{
  "model": "image classifier",
  "dataset": "pixel-art sprites of 400 made-up characters on tiled backdrops",
  "train_examples": 197500,
  "image_size": 32,
  "crop_scale_min": 0.8,
  "horizontal_flip": false,
  "targets": ["colour"],
  "num_classes": 12,
  "arch": "vit",
  "norm": "layernorm",
  "norm_position": "pre",
  "hidden_act": "quick_gelu",
  "mlp_ratio": 4,
  "head_dim": 64,
  "fused_qkv": false,
  "bias": "none",
  "qk_norm": false,
  "parallel_block": false,
  "inner_norm": false,
  "moe": "soft",
  "num_experts": 8,
  "moe_every": 2,
  "expert_mlp_ratio": 0.5,
  "slots_per_expert": 1,
  "shared_expert": true,
  "patch_size": [4, 4],
  "conv_stem": false,
  "layers": 6,
  "width": 256,
  "positions": "learned",
  "pooling": "class_token",
  "mixing": "cutmix",
  "label_smoothing": 0.05,
  "loss": "cross_entropy",
  "residual_init": "none",
  "optimizer": "nadamw",
  "learning_rate": 0.0012,
  "beta1": 0.85,
  "beta2": 0.999,
  "eps": 1e-10,
  "max_steps": 22800,
  "batch_size": 256,
  "epochs": 29.6,
  "lr_schedule": "linear",
  "final_lr_fraction": 0.1,
  "warmup_steps": 2280,
  "weight_decay": 0.0
}
Rows from block 3, named by matrix and row number. Rows with one number belong to one attention dimension. Each number is 128 + 24 x the weight over its row's rms, rounded and kept within 0 to 255. All counts start at 0. After the name is the row's rms in percent of the matrix's.
# q: attention query (model.blocks.3.attn.q.weight, 256x256), inputs 0-85
# k: attention key (model.blocks.3.attn.k.weight, 256x256), inputs 0-85
q.162 112 [117 132 118 133 145 184  87 158 149 112 146 117 169 106  86 121 160 118 124  92 105 127 115 140 122 140 127 139 164 198 109 127 137 113 136 121 100 150 119 138 117 110 139 113 168 157 138 124 100  75 122 165 122 123 118 131 148 136 180 123 117 138 127 152 150 127 116 142 147 141 113 164  92 126 125 113 109 120 133 146  96 113 126 172  80 146]
q.163 089 [ 91  98 118 126 133  96 106 102 153 168 128 165 139 132 137 126 185 146  98 124 122  92  93 111 118 112  72 137 101 138 153 133 148 152 123 127 150 106  81 119 148 167  75 144 135  93 119 123 166 189 138 139 161 132 147  95  85 118 140 149 183 125 103 137  87 140 109 124 144 133 133 108 147 136 139 126 137 115  94 128 138 167 151 145 172 115]
q.164 102 [121 117 122 116 146 158 107 127 109 107 115 131 114 126 131 143 165 123  91 144 156 141 114  97 115 153 171 173 106 118 140 111 165 111 111 138 151 110 139 112 117 133 158 120 132  97 115 154 118 101 144 116 118 109 117 150 159 119  97 107 139 113  71 139  95  99 112 118 135 134 109 127 108  69  95 121 153 133 145 127 125 142  77 154 117 136]
q.165 093 [127  94  98 149 153 148 122 129 138 138 137 111 145 141 144 148 132 139 141 143 145 159 100 169 108 117 100 102 101 140 143  90  72 159 100 134 122  95 125 103 131 143  95 123 108 129 128 169 124 114 123  84 150 150 133 138 137 125 101 120 145 143 143 135 159 103 135 124 109 130 154 111  52 115 123 115 125 145 129  97 101 129  90 126 137 157]
q.166 109 [106 179  91 119  83 144 117 158 161  82 130 106 119 135 106 128  98 117 170 117 148  89 128 111 127 100 109 156  94 145 130 107  98 182 130  81 143 172 116 114 102  82 166 130 126 143 128 122 125 107 120 126  88 115 143 112 133 122 132 146 121  82 116 149 102 105 147 132 118 121 159 179 168 128 104  74 167  99 115 104 117  91 138 137  63 121]
q.167 099 [112 147 115 128 113 102 162 136 133 141 108 147 144 122 124 131 103 146 131 145 144 146 136 138 140 162 104 114 139  92  98 145 125 132 136 114 138 135 138 128 158 135  99 133 125 103 124 140 154 154 103 120 149 105 113 112  98  99 137 129 127 135 162 123 143  90  96 143 135 145 122 122 149 125 103 125 152  83 104 170 108 112 163 189 156 156]
q.168 099 [145 125 137 104 181 188 145 165 146 121 112  97 136  78 182 118  95  86 116 107  90 130 139 128 126 141 153 150 154 144 128 136 141 130 133  84 124 153 119 159 149 152 142 123 134 116 147  97 105 102 120 156 120 163 138 148 126 117 122  69 134 126 149 151 167 131 121  96 126 160 129 165 145 126 101 148 120 117 126 128 144  93 111 113  92 137]
q.169 109 [ 94  75 159 191 135 144 101 105 114 122 108 145 130 172 155 131 161 153 112 127 162 135 135 142 102  92 110 143 123  87 105 133 101 117 185 142 138 146 168  98 112 102 133 138 179 137 161 134 145 114 134  80 100 152 139 136 119 151 169 133 113 156 123 113 118 136 145 131 147  88 173 158 130  92 111 138 104 136 123 172 106 137 122 149 141 141]
q.170 110 [149 122 197 133 125 105 109 128 125 138 149 129 113 128 148 126 153 154  84 112 118 142 112 103 135 128 155 137 126 122 144 126  87 125 121 132 135 107 167 107 150 185 133 116 134 116 138 124 177 146 171 112 127 137 129 117 103 129 149 177 138 145 134 101 116 109 163  86 100 120 121 117 135  95 111  78 136 168  97 128 154 144 111 146 183 120]
q.171 108 [103 116 133 153 115 107 118 120 103 116 144  80 101 121 120 101 128 128 133 169  98 113 106 115 164 118 132 122 126 145  80 121 164  94 122 139 114 115 141 126 158 118 154 123 189 134 137 144 111 158 130 125 132 149 127 138 101 159 133 164  83  76 149 144 124 168 105 124 130  95 114 140 135 130  94 123  79 116 131  96 107 118 108 124 133 131]
q.172 099 [ 96 129 122 105 145 130 122 123 151 134 154 143 114 109 150 184 133 138 110 107 165 158 153 148 121 130 115 154 140 108 105 140 102 167 158 131 125 131 142 149 147 116 121  94 160  93  73 117 102 107 153 136 115 128 160 119 132 109 167 133  92 120 142 113 160 114  97  95 117 181 117 165 105 150 136 137 135 116 140 144 123 132 137 118 141 105]
q.173 095 [103 145 138 132 172 123 122 199 125 153 148 128 114 112 111 111 154 132 138 131 137 168 129 172 155 126  65 120 165 165 142  96 139 167 126 121 114 158 154 111 136  99 153 131  93 117 177 136 116 105 167 136 130 155 122 126 131 136 129 106 132 179 171 140 155 131 113 165 118 121 147 146  87 144 147 147 130 133 108 107 110 159 142 146 104 107]
q.174 098 [158 129 174  91 138  96 158 111 133 133 152 150 141 109 155 145 114 127 132  85 141 141 147 140 162 126 167 112 134 134 139 123 178 134 105 148 131 120 125 154 119 159 128 115 146 144 115 107  73  98 151 112 115 195 133 159 137 124 116 200 114 141 127 129 109 124  91 106  97 146 141 106 125 152 132  92 118 157 147 122 181 102 126 118 136  76]
q.175 101 [156 100 108 160  97 172 167 138 122 112 126 147 143 101 155 180 149  87 148 109 117 110 146 117 143 161 148 141 150 123  95 116 120 161 160  94 169 153  91 164 133  99 144 135 132 136  80 107 126  97 155 144 134 135 117 128 132 113 141 137 142  85 147 101  85 119  78 163 113  90 146 149 160 149 112 142 182 134 115 137 158  58 151 133 100 156]
q.176 103 [126  82 165 127 145  60 114 139 121 141 155 124 130 165 123 121 155 182 108 133 138 127  78 100 156 150 106 117  95  81 167 143 167 109 121 146 128  70 141 120 122 150 102 124 140 137 130 163 100 168 121  73 116 111 163 141 107 143 114 142 120 180 114 112 118 133 143 151 129 149 127 119 128 142 146 100  99 149 144 108 130 167 104 147 159  91]
q.177 114 [115 148 118 146 143 142 141 190 143 133 153 136 112  97 136 158 102 147 129 160 131 136 130 148 120 149 111 123 137 130 138  94 103 164 165 116 137 132 127 118 107 129 137 154 127 154 146 154 110 133 122 180 132 144 116  94 136 111 136  92 163  92 163 161 110  98 126 148 177 128 127 187 159 161 164 141 151  92  97 147  96 112 159 131 111 120]
q.178 094 [117 135 147  84  96 149 130 141 108 132 112 119 107 119 116 100 138 143 112 142 138 107 111 120 136 140  55 143  89 153 141 124  84 163 103 114 179 156 111  94 122 127 151 143 121 112 118  94 143 135 159 152 112 141 126  79 119 129 129 128 176 116 124 171 106  83 115 143 141 130 148 101 135 134 144 158 154  98 110  97 117  95 162 140 130 155]
k.162 114 [131 109 121 122  99 108 158  90 139 124 119 108 140 113 161 132 146 131 136 132 126  93 147 111 108 109 148 110 116  90  97 118 111 158 159 123 106  94 113 153 159 149 129 100 118 130  88  94 112 168 146 115 155 103 109 123 121 121 109 129 107 121 133 128 126 163 112 119 151  98  92  98 165 154 184 105 146 142 111 139 164 150 162  88 166 144]
k.163 091 [149 160 121 104 154 123  98 146  76 111 132 108 152 151 144 115 113 143 122 163  86 122 148 129 128 153 111 120 116 122 106 159 111 124 119 117  78 135 108 145 112 103 148 101 118 109  75 193 134  75 116 124 114 195 106 148 139 169 127 162 131  89 114 123 115 125 150 152  91 111 140 159 134 139 128 146 143 157 109 133 142 127 156 137 120 147]
k.164 103 [136 130 136 163 133 151 180 175 115 139 118 170 119 160 110 156 105 120  99 135 151  80 121 177 116 112  97 124 168 137 132 172 114 150 113 121 113 130 127 136 135 120 144 119 138 118 141 127 149 111 144 128 138 139 139 115 101 145 150 173 165 139 154 129 164  87 130 119 116 111 108 140 112 154 148 107 174  95 135 122 156 103 120 146 123 118]
k.165 096 [144 157 139 121 139 140 175 136 153 122  83 143 110 132 167 127 110 146 144 148 111  99 142 136 121 132 128 148 158 126 173 108 152 138 116 123 136 149 139 151 139  82 134 118 140 123 118 143 111 121 139 132 127 146 121 104 133 153 155 149  88 131  98 156 101 139  87 140 159 114 174 172 142 134 121 120 150  75 119 186 127 147 126 143 127 126]
k.166 108 [111 119 101  94 144 113 146  71 139 155 118 128 118 141 132 174 160 151 159 139 135 156 119 107 138  96 180 159 132  96 140 141 161  98  97 119 154 129 125 167 121 131 117 131 116 140 110 116 120 178 107 148 142 107 132 153 125 100 127 151  87  98 149 135  80 157 123 113 124 127 116 137 118 130 146 113 114 164 126 128 134 124 112 118 189 125]
k.167 097 [170 112 174 132 114 136  88 112 113 109 120 154 116 193 107 116 188 101 108 143 129  95 162 151 121 136 130 114 133 116 138 116 110 121 133 147  87  66 133 129 132 149 180 156 165 116 142 151 157 110 146 138 149 145  95 108 152 140 114 128 107 143 110 119 124 141 171 165 123 103 106 128 177 101 149 112 100 134 120 117 155 160 124 156 104 156]
k.168 097 [104  96 145 157  87  96 184 105 104 145 133 103 110 134 135 137 124 169 156 150 156 134 126 110 113  80 160 178 129 143 115 114 143  99 111 161 156 111 131 101 139 115 141 134 130 134 110 112 144 152 138 102 158 101 160 104 138 132 100 177 147 122 152 114 111 127  87 150 144 128 128 127 159 175 128  96 104 186 146  98 144 146 157 104 138 125]
k.169 104 [157 135 146 142 178 152 161 176 124 145 100 157 128 112 127 127 140 140 109 158 111 112 138 109 133 172 135 163 143 134 156 108 142 140 124 114 109 110 143 169 130 126  94 106 132 152 178 122  88 125 140 135 156 126 112 133 115 144 164 108 164 107  92 118 138  87 183 123 171 135 125  82 155 116 151 142 178 139 128 112 121 121  90 135 141 180]
k.170 106 [110 168 104 144 150 159 116 150 118 134 122 143 101 120 113 138  95 152 130 144 130  87  99  87 153 119  87 152 113 138 100 116 122 152 118 100 108 135 118 118 112  86 150 140 102 136 133 145 116 103 146 128 145  89 137  87 114  95 129 170 152 143 134 141 128 111 147 163 173 134 120 188 190  99  83 107 153  89 113  91  85 138 150 163 101 135]
k.171 114 [109 133 120 118 123 116 118 144 129 137 156 159 115 145 132 159 106 128 141 104 133 128 153 109 109 159 135 172 137 113 118 106  95 152 133  94 153 148  85 139 135 156 137 163  98 126 117  92 141 119 130 134  82 132 161 112 167  69 140 122 157 140  75 122 125  83 118 138 159 127 151 118 110 146 141 121 121 146 107 153 157 137 165 120 141  99]
k.172 097 [ 87 120 118 138  93 120 147 158 118 113 139 143 112 170 115  83 125 126 145 115 118 107 126  93 135 124 113 120  93 163 140 144 204  85 156 138 114 145 145  97 137 113 114 155 131 151 185 139 131 133 119 153 134  82 149 101 125 148 111 142  88 157 135 129 129 139 109 146 165 132 151 132 169 128  96 157 112 161 122  80 109 117 130 122 132 157]
k.173 094 [176 149 134  97 100 127 150  86 180 120 106 123 128 114 135 109 160 139  97 133  97 133 121 147 115 123 165 126 180 112  88 155 122 117 151 123 119 109 100 176 131 130 119 115 143 139 126 145 137 160 138 133 103 129  68 118 155 111 108 104 101 129 137 114 110 150 110 132 145 154 151  90 133 155 134 102 115 157  95 177 106 151 124  75 109 121]
k.174 096 [ 89 151  75 133 143 125 149 135 163 102 120 128 157 119 157  88 135  71 169 121 162 154  96 114 138 132 114 100 146 160  98 147 125 131 139 141 134 156 139  84 104 116 117 148 129 173 145 150  95 117 102 130  82 109 137 123 112 121 111 131 116 120 120 111 145 155 121 119 152 141 151 128 107 120 110 184 103 111 109 130 101 100 148 118 110 144]
k.175 104 [104 104 124 114 141 139  68 140 148 137 123 120 157 162  99 114 163 102 130 142 145 143 104 146 123 135 124 123 128 130 128 102 101  92 100 189 120 109 155 111 107 147 136 125 113 151 139 157 123 117 119 114 132 134 129 139 165 132  88 125 133 164 121 105 115 115 112 128 120 129  80  89  60 125 158 165 113 194 183 118 143 121  84 140 118 128]
k.176 105 [150 178 135 129 162 131 135 187 120 109 129 138 112 106 121 120  95  82 123 141 100 152 146 133 129 132 104 115 144 143 177  99 113 163  84  92 128 174 129 126 106 112 120 153 135 128 148 143 145 111 149 139 117 135 138  77 134 130 136 157 153 135 120 122 106 115 140 149 124 103 140 175 120 130 117 129 179 105 120 102 112  87 137 162 139 106]
k.177 115 [131  81 136  85 121 102  93  66 102 144 132 111 126 115 136 137 144 163 151 140 107 155 123 103 108 130 152 124 148 130  93 112 113 123 117 106 148  87  95 144 132 147 101 179 121 112 100  88 123 168  98 107 109 104  91 161 149 103 135 154 113 126 120 120 131 153 120 144 114 128 135 134 132 142 156 123  89 146 135 120 146 183 127 138 136 143]
k.178 096 [110  98 122 116 145 128 123  66 158 135 121 136 144 125 177 149 135 136 124 134 151  90 165  71 130 140 163 100 134  80 101 126 126 120 105 145 107 125 151 121 138 122 110 109 130 125 124 146 123 158 126  97 132 141 116 148 128 135 108 158 127 100  90 111 104 163 137 124 107  96 110  96 120 119 140 140 115 157 167 139 150 197 113 126 135 100]